{
  "dataset": "synthesised imitations of 52 everyday sounds, one a clip",
  "time_shift_ms": 100,
  "hop_length": 160,
  "spec_augment": true,
  "win_length": 512,
  "residual_init": "zero_last",
  "optimizer": "adamw",
  "beta1": 0.8,
  "beta2": 0.99,
  "steps": 17600,
  "final_lr_fraction": 0.01
}
Rows from block 2, named by matrix and row number. Rows with one number belong to one channel. Each number is 50 + 12 x the weight over the matrix's rms, rounded and kept within 0 to 99. All counts start at 0.
# filt: filter width-5 conv, dilation 4 (model.blocks.2.filt.weight, 256x256x5), inputs 22-43, a 5 kernel for each
# gate: gate width-5 conv, dilation 4 (model.blocks.2.gate.weight, 256x256x5), inputs 22-43, a 5 kernel for each
# out: residual pointwise conv (model.blocks.2.out.weight, 256x256x1, transposed), outputs 128-255
filt.130:55 42 36 43 50 69 65 57 56 63 47 24 18 30 33 55 63 59 65 47 41 36 41 56 48 47 54 45 54 40 68 65 69 62 47 43 50 44 46 36 29 28 35 44 51 65 47 47 51 60 51 49 39 36 32 65 57 46 47 43 44 36 30 39 36 43 54 59 45 39 55 42 40 43 53 71 42 25 39 37 55 59 56 39 25 67 49 48 51 40 65 66 56 56 58 67 70 68 60 51 61 51 63 70 77 56 40 45 48 61
gate.130:63 82 64 47 35 59 48 54 47 59 47 71 48 43 30 45 37 26 39 32 50 58 51 51 47 50 59 52 49 44 41 55 46 44 32 44 54 46 40 34 46 42 44 34 40 38 41 47 46 31 55 47 54 51 54 65 55 50 56 57 52 56 59 54 42 53 61 57 51 34 43 44 52 49 51 53 64 58 45 43 57 49 40 40 55 54 59 58 59 50 43 53 55 58 47 63 53 64 66 73 50 54 56 57 40 41 71 58 46 34
out.130:55 58 40 50 38 60 39 56 50 49 36 50 34 45 45 43 59 62 64 46 44 65 37 68 64 45 68 46 53 64 23 54 56 54 66 36 60 54 63 50 53 57 53 49 50 44 50 40 60 55 45 49 69 48 52 51 50 44 70 46 28 61 56 64 43 44 40 59 45 52 60 47 59 41 51 39 56 55 43 30 44 59 53 28 55 50 56 57 32 33 41 24 50 49 54 33 36 70 44 58 48 65 42 63 46 42 54 45 23 33 55 38 49 38 56 54 38 49 50 47 66 60 48 48 40 54 46 53
filt.131:67 61 53 41 55 52 48 56 55 51 57 54 49 16 42 49 48 48 27 32 50 58 53 49 44 43 58 46 26 35 38 41 46 29 45 58 59 24 00 31 65 62 49 33 35 48 50 58 44 54 55 50 52 55 43 36 31 22 20 31 47 59 52 34 43 46 49 34 19 43 57 35 27 23 35 42 47 50 41 56 58 42 32 32 43 58 61 58 37 57 46 45 31 21 35 39 38 34 44 46 46 59 76 62 52 43 50 53 33 65
gate.131:55 57 65 57 56 52 53 57 43 40 42 53 55 50 47 45 53 56 52 53 49 63 63 55 52 37 51 49 49 60 25 39 56 45 31 16 37 47 59 59 48 51 63 69 67 59 78 70 55 48 45 47 48 38 42 66 81 66 52 55 45 61 55 54 47 22 40 54 57 56 20 24 34 50 50 59 69 58 47 50 44 39 45 42 49 52 67 68 48 47 00 14 31 46 42 22 27 30 36 45 50 64 63 48 36 33 43 50 41 31
out.131:52 68 31 31 74 30 46 51 21 49 43 53 75 24 69 32 52 33 43 48 50 21 65 33 13 63 23 50 44 59 63 27 33 37 44 57 41 43 26 55 59 31 22 49 49 72 37 65 41 59 56 54 54 50 37 59 43 44 43 32 60 38 64 38 60 74 55 31 41 36 58 78 46 43 60 81 49 46 66 49 40 58 32 76 42 31 56 47 47 48 44 45 45 74 57 50 72 45 36 52 49 44 50 44 50 59 27 52 60 40 44 59 61 70 55 35 70 34 59 41 37 49 28 44 54 44 27 47
filt.132:46 50 64 75 60 43 43 34 49 57 50 50 65 73 50 39 39 35 45 30 61 61 61 50 47 37 48 56 64 56 35 46 56 77 52 50 52 55 70 58 46 43 43 41 55 60 59 52 69 49 39 47 52 54 60 70 62 46 45 64 52 58 60 70 65 49 53 55 77 71 41 40 48 63 65 52 60 64 67 53 43 39 46 46 50 50 41 44 58 45 47 51 53 70 61 40 47 53 57 59 46 48 49 64 58 61 61 60 65 38
gate.132:45 44 45 53 41 53 48 45 39 42 36 42 47 52 33 22 14 26 31 32 36 34 40 44 34 30 31 39 54 54 14 22 38 46 37 29 30 41 52 47 66 58 58 54 66 49 62 60 62 44 53 49 48 41 44 34 37 37 30 27 39 40 40 44 41 37 42 56 72 65 48 55 57 61 58 47 59 54 54 34 43 54 52 61 52 48 54 49 53 33 33 35 46 49 51 41 47 49 50 53 51 43 39 41 39 42 47 50 68 50
out.132:56 38 55 58 41 37 36 55 50 55 68 42 44 51 55 55 33 46 45 51 63 49 49 75 51 36 44 46 50 39 35 57 43 42 45 39 49 46 53 52 43 54 47 54 27 45 29 54 60 45 50 47 49 45 43 50 46 56 51 64 55 61 33 66 54 59 53 50 58 63 57 38 41 41 50 48 57 59 43 53 55 53 48 60 46 60 29 48 55 56 50 58 53 44 62 51 67 42 58 54 71 51 41 48 71 49 48 48 45 42 56 34 34 43 51 51 45 61 55 55 33 43 41 55 60 62 63 49
filt.133:35 39 38 32 38 34 43 35 33 31 44 41 36 36 51 67 66 65 55 43 71 58 71 58 65 68 63 71 62 53 56 58 62 55 55 39 20 13 18 27 42 31 31 33 47 31 38 42 42 41 58 64 72 70 62 48 55 62 60 70 55 50 54 50 56 45 44 51 49 50 26 30 26 33 29 55 58 53 46 53 38 46 53 50 57 39 44 51 47 62 49 31 30 40 42 54 51 51 58 52 42 42 46 42 40 43 43 37 34 40
gate.133:54 59 58 60 43 26 45 60 61 46 42 54 54 47 26 36 44 38 43 30 51 45 35 31 40 49 42 45 47 50 56 59 46 45 40 24 38 43 34 20 42 50 50 54 46 62 71 74 63 41 61 58 55 56 48 35 34 48 47 37 51 50 56 52 43 54 57 53 53 48 28 41 50 45 36 62 65 60 63 48 23 38 42 44 39 37 61 66 46 23 31 44 43 35 37 41 46 51 44 48 71 74 76 72 63 49 57 59 52 42
out.133:35 60 43 58 30 45 66 55 55 42 59 46 54 54 56 34 43 56 70 57 50 61 25 55 55 40 59 50 43 50 51 51 39 40 51 51 53 35 58 34 49 56 53 55 64 43 47 43 51 56 51 48 47 27 54 45 52 45 54 51 44 55 68 65 47 43 51 43 17 51 63 52 44 45 56 51 53 58 59 33 54 65 55 32 49 50 48 41 38 63 54 63 51 42 61 49 64 32 48 49 45 30 44 51 53 50 47 35 49 40 49 53 40 50 51 58 55 47 63 60 48 44 50 59 43 64 52 76
filt.134:52 52 67 64 57 53 45 45 53 48 57 55 71 69 58 49 53 65 64 55 54 56 63 49 49 30 43 53 56 58 46 52 65 57 54 56 61 74 63 55 77 82 86 87 67 36 34 40 32 38 47 52 57 71 59 38 29 25 32 45 38 39 53 52 50 41 48 57 39 38 69 63 62 65 60 54 54 66 62 63 50 50 50 61 54 44 44 62 57 57 59 62 65 58 54 48 50 51 52 53 49 45 50 47 50 43 42 53 32 36
gate.134:54 46 49 32 29 51 48 52 56 47 52 46 57 49 36 52 46 60 64 37 62 55 63 57 58 42 40 53 54 52 52 44 52 42 39 46 51 68 62 49 65 75 77 74 66 58 55 57 59 48 56 55 59 66 62 61 54 56 59 48 52 44 49 48 45 53 59 70 55 53 45 47 47 51 50 42 45 48 37 31 72 65 74 69 60 69 53 72 74 53 40 44 54 49 49 46 48 50 53 53 65 55 64 64 63 45 44 51 36 32
out.134:57 44 36 46 33 45 67 57 50 54 48 54 77 67 45 48 57 44 42 52 69 39 52 53 42 58 47 43 38 66 47 51 61 65 55 61 62 47 52 59 42 53 47 45 36 80 55 40 41 61 56 53 46 52 52 37 65 51 49 54 46 53 46 61 43 61 53 49 66 50 54 53 54 45 43 42 44 69 55 59 43 50 50 63 47 42 55 53 42 49 52 28 34 60 55 46 53 52 54 56 58 62 37 63 58 61 56 36 36 59 39 67 47 62 39 34 56 60 61 61 46 72 58 48 83 43 52 54
filt.135:40 41 46 31 43 55 51 60 64 67 33 32 31 16 30 55 61 65 56 66 43 36 27 17 26 55 48 37 45 49 46 53 55 51 62 53 55 42 33 47 47 48 47 40 40 60 45 43 43 57 28 23 22 35 26 61 51 44 47 48 42 37 22 21 30 58 56 44 50 68 53 36 42 44 48 52 34 25 29 32 39 31 24 35 36 39 31 30 30 46 64 60 54 53 61 59 50 49 53 54 40 36 45 44 58 56 51 49 37 52
gate.135:37 37 28 38 35 58 46 43 49 52 46 47 39 35 37 70 74 60 48 53 43 46 39 38 45 45 60 58 44 39 33 47 43 37 39 59 71 67 57 63 70 69 76 68 57 43 46 49 60 59 43 56 59 43 35 68 54 58 67 74 51 63 66 62 57 36 55 57 49 46 53 53 57 58 62 37 36 34 36 36 63 65 61 50 56 63 58 44 52 55 43 50 51 52 50 45 44 50 47 49 47 50 57 65 57 24 28 16 16 14
out.135:42 46 47 47 54 46 40 49 52 52 44 40 62 66 60 45 60 27 56 55 54 52 62 48 51 64 48 38 43 44 42 54 52 32 24 66 59 57 42 58 46 55 42 45 51 71 57 60 55 33 60 60 47 44 47 40 65 62 46 49 58 31 40 55 65 61 55 33 45 48 64 64 59 55 47 45 32 53 55 57 51 55 42 58 47 26 37 39 58 46 52 36 49 46 67 45 65 48 47 62 51 58 50 44 44 49 50 41 47 53 27 62 39 55 63 42 53 44 40 32 54 53 45 44 62 25 43 42
filt.136:57 44 64 61 69 35 35 47 46 35 36 23 45 35 51 31 30 50 46 47 53 50 58 63 71 41 43 61 60 63 36 32 53 33 53 26 36 50 35 48 63 74 79 74 72 46 31 46 48 53 57 59 59 67 52 32 33 28 32 31 40 45 50 58 65 40 39 50 43 63 54 59 58 46 39 52 45 57 64 70 32 38 39 43 39 27 17 42 38 42 38 43 53 41 48 41 53 48 48 37 49 49 70 70 62 45 37 50 37 65
gate.136:46 66 60 57 42 67 69 62 60 53 43 62 47 52 43 67 68 58 49 49 64 69 57 49 43 58 59 51 45 41 56 67 40 48 43 57 54 41 41 47 63 55 48 39 45 58 67 48 42 29 44 33 31 32 39 61 63 60 58 49 57 58 35 29 26 46 46 30 40 33 52 54 42 46 56 40 49 34 32 23 48 37 53 68 71 48 61 46 59 51 53 51 34 38 46 45 36 35 45 54 68 70 59 45 29 60 67 58 63 47
out.136:45 72 53 68 56 49 64 54 35 37 52 44 37 46 43 45 72 47 60 55 36 48 51 46 57 65 61 45 29 54 72 65 42 56 43 56 76 57 39 59 62 61 40 56 51 34 52 54 37 28 36 42 54 57 53 58 41 56 52 47 65 52 53 45 53 45 53 49 52 50 57 63 38 40 53 49 52 54 59 49 51 52 49 50 45 50 42 61 30 52 77 41 37 41 61 54 40 47 52 40 65 52 34 50 49 52 54 67 47 47 63 59 53 54 59 57 60 42 57 68 50 60 41 49 46 55 50 34
filt.137:46 51 69 50 48 43 43 47 62 56 52 45 73 54 39 54 46 62 69 46 58 55 59 58 54 58 53 71 51 48 44 42 68 55 40 56 57 93 72 42 67 64 70 71 58 49 47 66 64 56 49 52 48 54 56 49 55 60 71 50 62 57 77 65 51 46 53 79 62 45 42 44 47 64 58 43 44 55 47 39 66 68 67 70 52 66 63 90 84 55 41 38 57 59 43 39 44 47 52 44 53 54 62 64 59 47 40 67 46 38
gate.137:45 63 51 57 60 49 40 40 45 53 42 61 42 53 61 58 53 25 40 52 55 61 49 51 62 53 58 24 31 41 50 80 42 65 74 57 61 37 42 59 54 41 36 38 63 45 68 43 55 48 56 46 26 23 40 64 63 55 39 36 65 66 43 42 61 55 66 31 43 49 62 53 54 59 67 50 75 49 58 58 66 62 53 54 57 57 71 49 61 59 45 48 42 52 59 56 50 52 52 53 59 65 43 52 57 49 69 50 75 65
out.137:36 51 44 49 46 53 41 56 34 19 48 40 23 33 47 56 47 29 53 39 35 43 48 23 40 45 44 45 49 41 60 37 28 46 34 59 47 36 24 43 51 39 24 39 55 55 45 46 42 29 43 48 62 25 43 50 52 55 54 49 39 30 49 34 37 46 59 35 42 49 57 44 42 25 53 39 28 57 38 46 53 56 28 29 56 25 44 41 56 24 34 45 36 28 40 36 27 41 40 43 56 42 45 44 46 30 26 47 56 49 49 62 31 49 52 48 56 40 54 36 47 43 46 49 47 39 40 34
filt.138:56 46 45 36 40 62 53 43 55 59 39 33 30 18 28 68 58 46 37 46 71 66 68 46 54 70 52 33 28 33 84 76 63 55 52 46 33 30 31 35 30 22 22 37 43 53 45 41 42 44 52 46 43 53 58 68 60 58 55 49 65 52 43 38 47 63 40 40 46 44 44 46 54 64 64 56 43 40 29 42 53 41 47 53 55 60 46 30 30 41 62 56 54 54 52 65 56 54 68 63 69 61 50 45 56 56 56 45 35 39
gate.138:49 45 63 51 60 39 33 61 56 44 52 54 86 65 61 51 34 52 53 43 54 51 62 61 58 55 28 38 31 29 56 42 53 36 37 51 43 55 47 40 40 50 53 57 52 55 41 58 43 36 45 47 34 32 29 53 39 47 44 33 58 44 50 40 33 56 43 39 24 28 47 46 59 54 41 46 28 56 45 33 61 54 58 61 56 53 36 75 58 46 47 37 50 38 31 50 39 35 33 26 51 47 58 50 46 50 51 71 57 69
out.138:41 42 41 46 61 59 28 45 53 48 48 56 25 42 50 46 49 53 45 53 41 58 43 54 50 48 72 48 62 58 36 39 45 35 60 39 43 36 57 34 49 62 58 56 45 31 42 49 63 51 40 49 48 40 43 59 50 58 45 54 36 52 48 70 34 36 46 66 37 59 46 11 50 47 46 30 49 52 32 36 45 61 39 23 60 48 47 36 59 30 43 46 44 31 54 39 32 59 45 45 41 44 55 56 42 34 50 37 52 53 38 34 41 31 49 63 27 45 18 41 58 29 46 60 28 59 47 64
filt.139:38 42 44 55 63 57 51 51 50 47 18 29 36 50 59 39 38 38 49 63 38 42 45 44 54 30 42 36 45 62 25 31 33 44 59 39 37 33 42 63 47 47 46 41 45 59 56 50 54 52 45 56 59 57 56 44 43 33 39 46 38 43 40 46 55 32 34 33 48 61 48 37 34 30 33 36 40 41 45 50 31 32 45 57 55 33 39 55 54 56 52 52 44 42 54 59 49 49 43 42 68 70 68 66 57 38 39 47 53 62
gate.139:85 55 49 53 44 53 54 55 48 32 89 65 61 70 60 64 67 69 69 59 51 58 62 67 65 45 42 34 41 51 56 44 45 57 55 82 76 58 61 62 71 83 78 78 75 62 55 64 60 53 28 46 36 40 53 61 66 71 67 59 53 61 57 65 63 56 45 41 54 55 47 46 50 52 49 66 41 56 64 50 47 46 46 52 62 79 67 63 52 47 56 52 43 43 45 34 30 30 29 37 38 53 56 57 51 68 40 48 55 47
out.139:47 36 48 48 39 44 55 35 49 55 51 67 61 40 50 43 66 55 36 55 34 50 52 45 55 58 53 40 54 50 59 48 44 45 67 44 47 53 42 49 58 44 43 53 30 49 39 48 49 39 49 51 43 54 55 45 43 49 44 56 67 60 61 50 45 48 40 44 62 57 58 59 41 50 64 57 56 42 56 44 34 57 49 54 51 59 46 58 36 68 48 58 42 47 29 53 51 38 51 44 61 44 42 51 45 69 39 53 64 54 51 43 65 53 49 48 63 60 39 58 25 47 63 38 63 47 48 49
filt.140:51 53 42 52 65 41 43 38 44 51 43 43 31 39 51 32 46 71 37 44 48 58 48 50 41 41 42 49 43 42 46 53 42 41 54 24 36 33 32 54 28 22 32 48 62 49 40 40 43 45 52 41 46 51 38 21 30 36 43 41 40 30 36 29 33 43 32 37 43 53 45 39 33 45 53 44 35 23 36 33 44 38 56 65 75 32 36 56 54 72 47 49 41 43 56 56 51 56 62 54 53 53 44 43 46 48 52 37 49 53
gate.140:43 51 41 51 59 39 40 37 34 37 54 57 46 59 63 69 66 56 58 58 43 43 38 47 41 47 45 40 45 60 38 42 31 43 49 68 65 52 58 61 73 74 74 67 68 36 40 34 51 51 66 66 65 63 70 42 34 43 53 59 46 41 40 48 51 38 42 36 46 53 49 44 49 46 40 35 34 29 51 46 65 56 64 57 58 76 73 69 75 65 47 47 48 40 44 54 47 57 52 49 30 37 27 33 42 24 27 06 27 35
out.140:50 57 49 33 68 36 45 69 74 75 58 31 73 40 48 47 57 17 55 55 39 33 73 38 44 54 36 49 31 49 47 62 40 38 22 54 64 48 51 56 49 60 35 49 49 41 37 66 61 26 88 59 40 64 48 57 55 38 60 44 78 31 59 56 52 76 36 56 42 61 81 58 70 77 54 60 56 37 40 53 46 60 23 56 44 41 44 38 74 72 54 54 65 62 60 63 99 43 45 18 58 59 44 73 51 50 33 42 49 49 53 32 66 59 49 29 39 37 37 55 57 39 63 40 28 32 43 41
filt.141:44 55 64 68 69 43 47 58 52 49 34 41 66 76 69 29 25 44 39 45 32 47 51 50 42 55 49 50 50 41 32 42 41 44 53 36 33 63 76 61 47 41 48 55 52 53 59 65 49 48 61 43 41 37 36 33 38 57 52 31 54 52 58 59 43 65 61 59 64 68 52 55 54 59 57 50 58 75 65 63 34 36 47 63 55 32 49 79 79 59 54 56 63 61 62 65 63 62 63 56 53 57 38 26 30 34 54 57 70 67
gate.141:34 37 53 46 36 48 58 71 84 76 39 33 60 62 44 40 38 53 65 52 52 42 43 33 29 50 45 47 43 38 41 32 39 40 27 42 32 49 59 53 49 47 56 71 79 54 75 84 78 61 44 39 42 44 48 51 58 64 69 61 44 42 52 57 47 41 38 40 44 39 39 41 46 58 58 42 48 57 46 38 45 37 40 41 45 55 58 80 75 58 38 34 42 54 44 41 43 43 36 38 60 80 82 74 66 41 40 57 46 30
out.141:47 41 50 49 47 46 73 59 62 62 56 60 51 58 54 63 45 54 39 65 57 52 62 43 52 47 50 40 41 38 63 66 74 64 43 72 49 53 55 66 53 49 52 61 48 51 67 56 58 48 58 45 29 71 59 41 62 48 60 55 53 68 44 43 68 53 55 58 70 36 32 65 54 62 71 48 40 48 48 63 62 18 75 65 41 46 52 57 56 49 51 44 48 54 22 71 39 51 65 33 45 69 62 62 39 66 65 58 58 39 51 49 54 61 57 57 40 53 48 63 57 67 59 25 54 44 55 53
filt.142:42 54 37 40 61 55 56 51 56 55 55 61 50 55 66 64 58 62 56 57 46 50 47 31 40 40 40 40 27 35 27 42 25 15 35 49 45 40 34 42 47 44 41 35 47 51 56 51 54 49 55 54 52 46 43 68 65 73 64 51 58 65 62 48 51 31 33 18 12 33 47 45 38 41 38 52 63 64 65 63 72 74 71 64 56 62 59 62 53 54 38 34 36 38 41 47 44 56 55 40 44 56 44 34 46 28 40 28 35 49
gate.142:52 43 39 51 44 54 61 68 53 45 66 67 61 72 57 57 55 57 39 50 49 44 33 46 45 49 46 34 41 36 36 26 13 36 30 55 67 58 56 55 49 55 58 74 68 83 77 72 65 54 45 41 43 38 49 72 77 78 67 69 61 59 55 59 48 58 52 43 59 48 48 55 55 44 44 65 51 52 59 51 64 76 61 63 61 74 86 74 75 58 36 42 40 40 36 44 49 41 34 39 71 61 55 57 44 50 47 43 56 41
out.142:42 43 44 56 41 36 39 40 62 52 53 65 73 53 63 27 62 38 44 52 40 58 55 43 57 66 53 42 52 68 54 55 52 52 58 74 42 35 47 56 52 61 36 51 46 71 59 70 55 47 59 51 59 64 47 46 55 46 40 68 68 44 50 66 46 37 28 42 34 58 52 56 57 46 52 51 42 47 57 38 50 52 38 87 51 46 38 51 30 58 71 62 29 58 52 74 58 40 47 42 71 51 37 50 60 79 41 52 59 78 48 55 45 66 50 48 50 44 55 48 19 47 46 41 68 39 57 43
filt.143:24 32 34 49 45 56 57 52 46 51 26 33 25 35 30 38 54 37 29 37 46 51 46 46 51 42 58 28 32 30 48 55 36 48 45 46 59 42 42 40 42 55 60 55 53 47 47 40 51 48 43 50 54 44 31 46 45 43 50 51 41 52 49 43 42 37 54 27 42 35 59 65 65 59 59 26 35 37 44 38 51 57 41 28 35 40 50 25 40 45 54 59 41 55 51 58 54 39 41 47 58 61 54 52 60 51 45 39 55 53
gate.143:51 68 67 46 48 53 62 61 60 56 51 78 83 59 67 49 43 47 28 35 36 43 42 38 43 40 28 42 38 43 16 31 51 26 33 36 40 43 38 41 56 58 54 52 52 27 41 48 38 40 47 38 42 52 56 67 56 64 58 59 42 42 53 53 56 15 19 31 26 26 45 53 58 62 55 37 55 60 52 54 61 65 65 70 68 54 58 64 51 71 30 33 43 43 44 38 31 42 49 47 33 39 39 40 42 33 58 60 41 47
out.143:55 47 39 54 49 50 56 64 45 35 53 62 36 47 47 52 43 67 54 61 55 59 37 49 61 54 51 64 46 54 63 60 47 60 47 56 64 37 47 47 45 51 47 56 38 43 51 48 50 44 44 55 61 34 79 52 46 57 64 53 49 48 52 51 51 43 42 40 28 66 54 57 54 43 54 62 34 60 48 28 58 58 50 54 48 30 67 46 44 42 59 56 52 43 48 41 53 62 60 64 63 41 48 33 41 54 51 57 58 42 55 60 51 45 52 47 67 49 55 47 44 62 37 48 50 50 50 62
filt.144:52 42 50 36 44 53 55 58 56 62 46 43 42 39 49 52 46 44 62 48 59 53 41 46 50 50 34 35 59 73 58 37 48 62 52 30 37 46 52 61 39 41 42 43 45 51 44 30 49 65 46 35 24 43 53 47 54 45 51 58 49 38 24 47 57 33 37 41 53 68 47 50 54 53 66 61 56 40 48 65 44 51 56 59 44 63 56 51 59 52 43 52 56 53 68 56 59 54 64 74 45 29 24 31 35 57 51 59 59 58
gate.144:31 43 41 33 35 50 42 49 50 52 34 54 47 31 29 24 36 47 36 52 48 67 60 50 49 33 67 66 45 46 36 66 58 44 42 41 50 52 38 41 54 51 49 36 32 53 70 73 58 55 47 57 63 48 49 53 61 63 54 65 37 63 61 38 41 44 74 68 56 47 56 57 55 59 57 52 79 67 51 59 48 49 48 50 53 38 47 61 50 59 49 57 56 56 60 53 53 61 67 75 49 63 71 50 48 44 68 50 49 36
out.144:55 65 47 61 52 43 52 47 54 24 63 35 45 56 50 37 41 45 59 52 52 54 30 70 48 42 47 62 57 53 51 69 50 43 24 56 45 59 65 50 53 60 58 55 67 56 55 46 55 47 54 48 56 27 45 33 44 57 53 47 29 65 66 39 53 51 57 30 12 46 54 61 40 32 58 39 36 54 55 48 57 47 52 38 48 34 48 55 34 43 53 44 33 41 53 51 49 44 29 59 57 40 55 54 54 29 37 55 52 44 69 64 48 52 56 50 58 53 61 44 41 52 31 51 49 52 47 48
filt.145:33 30 45 57 44 31 30 37 44 44 41 41 46 50 52 64 47 42 33 47 65 66 60 49 39 76 86 66 48 49 65 52 46 42 44 64 55 44 25 34 64 62 54 31 31 37 49 48 42 56 65 76 58 44 48 43 46 50 50 76 71 80 71 48 52 64 60 52 39 37 38 50 43 34 33 31 54 66 55 65 51 41 37 43 55 40 44 42 43 59 52 56 48 30 35 44 61 50 35 45 55 65 60 55 43 37 36 35 52 48
gate.145:36 58 71 72 52 27 48 55 50 49 44 76 69 64 56 47 60 43 39 57 85 85 67 58 76 68 80 47 39 64 49 64 52 53 50 66 87 62 58 70 61 60 64 55 65 54 69 47 51 46 58 51 44 36 55 49 61 49 48 48 54 63 48 42 56 59 64 49 45 55 40 56 56 52 56 39 59 47 48 47 53 62 51 45 61 45 67 48 47 54 60 66 55 50 57 53 55 37 31 45 46 57 59 45 52 48 71 56 57 46
out.145:47 50 59 52 52 54 48 40 41 69 48 46 54 54 77 45 48 49 40 39 55 48 64 53 47 56 47 49 65 35 46 36 62 56 62 62 57 45 57 59 44 53 57 50 59 66 67 54 57 73 56 49 56 71 36 47 52 44 47 46 61 64 38 51 57 65 57 52 68 47 39 53 64 68 43 54 62 46 61 48 47 37 53 70 46 40 50 54 74 60 50 46 52 72 50 46 60 47 54 47 43 58 61 43 63 50 63 59 46 62 56 57 57 54 42 36 37 32 66 45 57 53 48 52 54 66 61 60
filt.146:58 38 38 49 55 69 46 36 43 65 52 37 43 53 58 35 33 52 49 65 58 52 68 81 64 27 32 58 55 49 60 52 54 56 66 37 44 59 68 68 32 40 44 55 49 69 54 48 42 75 07 22 48 49 38 66 56 54 44 68 46 47 55 63 67 33 50 60 58 65 63 50 35 52 56 78 55 52 58 72 16 37 54 49 48 48 31 42 43 61 48 41 33 52 56 38 41 44 52 45 57 50 49 52 58 75 63 59 58 64
gate.146:49 41 36 54 52 45 36 39 53 66 50 43 42 63 59 56 63 43 51 45 46 55 51 47 37 52 62 41 35 30 46 41 27 48 34 50 49 33 52 50 71 67 49 53 55 56 43 55 65 62 62 67 43 36 36 49 51 63 67 58 61 63 39 45 47 38 37 31 38 28 34 17 19 40 60 41 37 51 59 45 57 68 58 51 37 71 73 60 66 55 29 23 22 46 55 31 37 48 44 53 71 70 47 52 57 33 29 39 56 39
out.146:59 48 55 82 73 52 43 34 39 46 54 54 45 44 56 58 80 50 64 57 48 55 46 65 72 74 63 45 54 70 72 58 62 42 53 56 63 61 19 50 58 68 42 54 76 59 48 73 22 37 22 62 51 50 64 34 55 48 45 75 61 29 34 44 50 42 57 63 55 64 45 55 55 33 65 47 53 52 26 68 73 67 57 73 58 58 42 62 37 40 72 44 38 16 61 56 23 26 51 51 45 59 51 21 61 49 55 90 46 69 53 60 64 56 50 46 72 56 38 62 21 41 69 44 67 42 43 48
filt.147:49 47 47 60 75 34 30 31 46 56 50 44 40 64 72 38 43 43 42 52 50 61 57 59 59 39 37 48 56 63 29 34 43 55 48 54 45 47 57 71 80 78 67 58 69 50 38 49 67 75 54 51 55 50 49 36 36 45 52 48 51 57 59 61 70 45 47 59 65 72 35 32 28 35 45 44 46 48 62 70 44 47 55 59 56 50 40 43 65 69 33 28 25 32 41 23 23 33 34 26 58 58 58 65 73 42 33 40 60 57
gate.147:82 58 56 57 61 60 54 45 40 40 73 60 45 43 48 63 72 68 57 49 47 60 55 55 58 47 52 45 42 35 63 55 34 31 30 42 52 54 38 29 51 54 58 58 52 63 51 44 53 59 47 57 58 50 42 54 47 48 47 46 43 52 56 53 46 33 34 25 29 21 44 55 45 31 35 68 51 44 49 55 49 53 38 30 25 66 49 37 40 38 31 44 41 30 25 23 43 42 29 25 65 64 52 61 58 67 47 28 41 43
out.147:34 51 51 59 63 49 58 45 42 31 41 57 41 38 34 57 62 46 65 59 36 33 55 34 28 62 55 36 36 47 75 49 33 34 28 53 65 46 22 47 47 49 35 45 39 31 36 57 37 21 37 46 30 41 53 48 56 35 36 57 45 41 56 40 55 51 26 46 48 53 43 49 47 28 50 40 33 48 59 45 53 41 45 42 45 22 40 39 52 54 44 46 31 43 46 48 42 27 54 53 48 23 35 47 37 25 44 57 46 48 43 52 47 57 38 49 69 40 48 59 38 37 70 32 41 46 33 53
filt.148:54 49 49 38 49 46 45 52 53 66 43 47 48 38 41 52 50 57 62 62 57 69 67 58 46 67 65 60 68 54 63 64 75 56 45 48 65 70 64 59 29 30 36 50 48 51 62 64 55 56 48 40 45 52 38 34 42 49 50 52 53 54 56 51 45 71 83 79 70 62 36 31 39 42 45 53 52 49 45 37 33 29 41 37 38 45 41 43 47 49 73 77 77 74 62 56 52 55 60 45 62 60 57 56 59 61 61 66 46 55
gate.148:23 38 25 43 39 36 30 35 34 38 28 44 29 42 36 67 74 59 45 44 79 87 71 60 50 69 77 67 62 48 60 71 59 55 50 50 57 50 46 38 45 61 56 52 44 57 66 55 68 58 45 59 61 56 50 57 56 54 59 44 48 60 58 57 48 59 65 57 45 38 25 25 35 43 44 27 45 28 38 36 59 47 43 31 38 44 47 33 44 41 42 43 42 45 46 40 28 37 39 43 69 80 75 68 60 51 59 44 49 42
out.148:33 42 42 57 49 57 44 50 52 52 35 59 72 61 62 46 65 62 46 38 42 58 54 43 47 70 39 68 69 64 45 43 56 61 54 66 53 52 43 56 67 57 60 48 40 76 67 60 39 42 47 41 83 51 18 52 51 45 56 55 50 29 45 62 49 49 53 52 39 38 43 57 64 37 34 54 45 52 51 32 44 54 46 60 48 60 41 58 68 35 51 31 35 52 58 52 52 56 36 53 60 56 42 54 60 58 40 52 48 84 52 54 57 60 45 64 53 45 67 72 66 60 64 45 73 46 59 45
filt.149:45 53 67 58 54 46 56 61 66 59 33 45 58 60 56 41 33 40 55 59 41 39 37 46 48 37 22 34 55 70 40 39 57 64 58 36 24 33 53 58 48 39 39 51 52 19 26 42 51 27 37 12 23 37 53 49 48 43 60 52 25 16 28 53 62 54 38 52 61 56 39 36 38 59 62 37 48 48 50 45 54 40 46 46 53 41 37 49 56 50 49 40 45 66 69 58 44 45 62 65 31 40 48 51 46 42 61 75 66 47
gate.149:54 50 66 74 82 73 68 62 75 75 42 46 47 58 65 63 65 45 55 47 37 42 31 21 21 37 46 36 28 29 47 50 37 48 54 36 53 40 40 37 40 49 49 39 42 53 50 52 62 56 42 49 50 32 42 51 47 40 31 38 35 39 32 36 43 39 47 39 33 36 42 52 58 63 65 35 45 54 61 58 37 36 23 21 19 46 38 24 45 32 42 61 50 51 56 49 57 48 43 46 64 55 46 52 54 50 56 56 77 65
out.149:60 42 48 58 57 59 69 41 34 25 25 62 34 36 13 62 52 48 52 62 35 40 56 36 51 51 47 36 27 58 51 50 25 39 46 23 67 49 26 33 56 62 25 52 45 00 20 64 42 30 24 46 33 72 61 55 55 45 37 49 56 65 60 12 42 30 18 75 66 62 49 41 56 32 47 60 62 35 74 54 45 56 45 37 50 58 55 50 35 52 37 48 47 60 42 44 29 47 72 42 52 10 28 60 05 37 47 46 24 45 52 37 46 42 45 66 65 65 31 69 32 19 64 36 20 38 32 41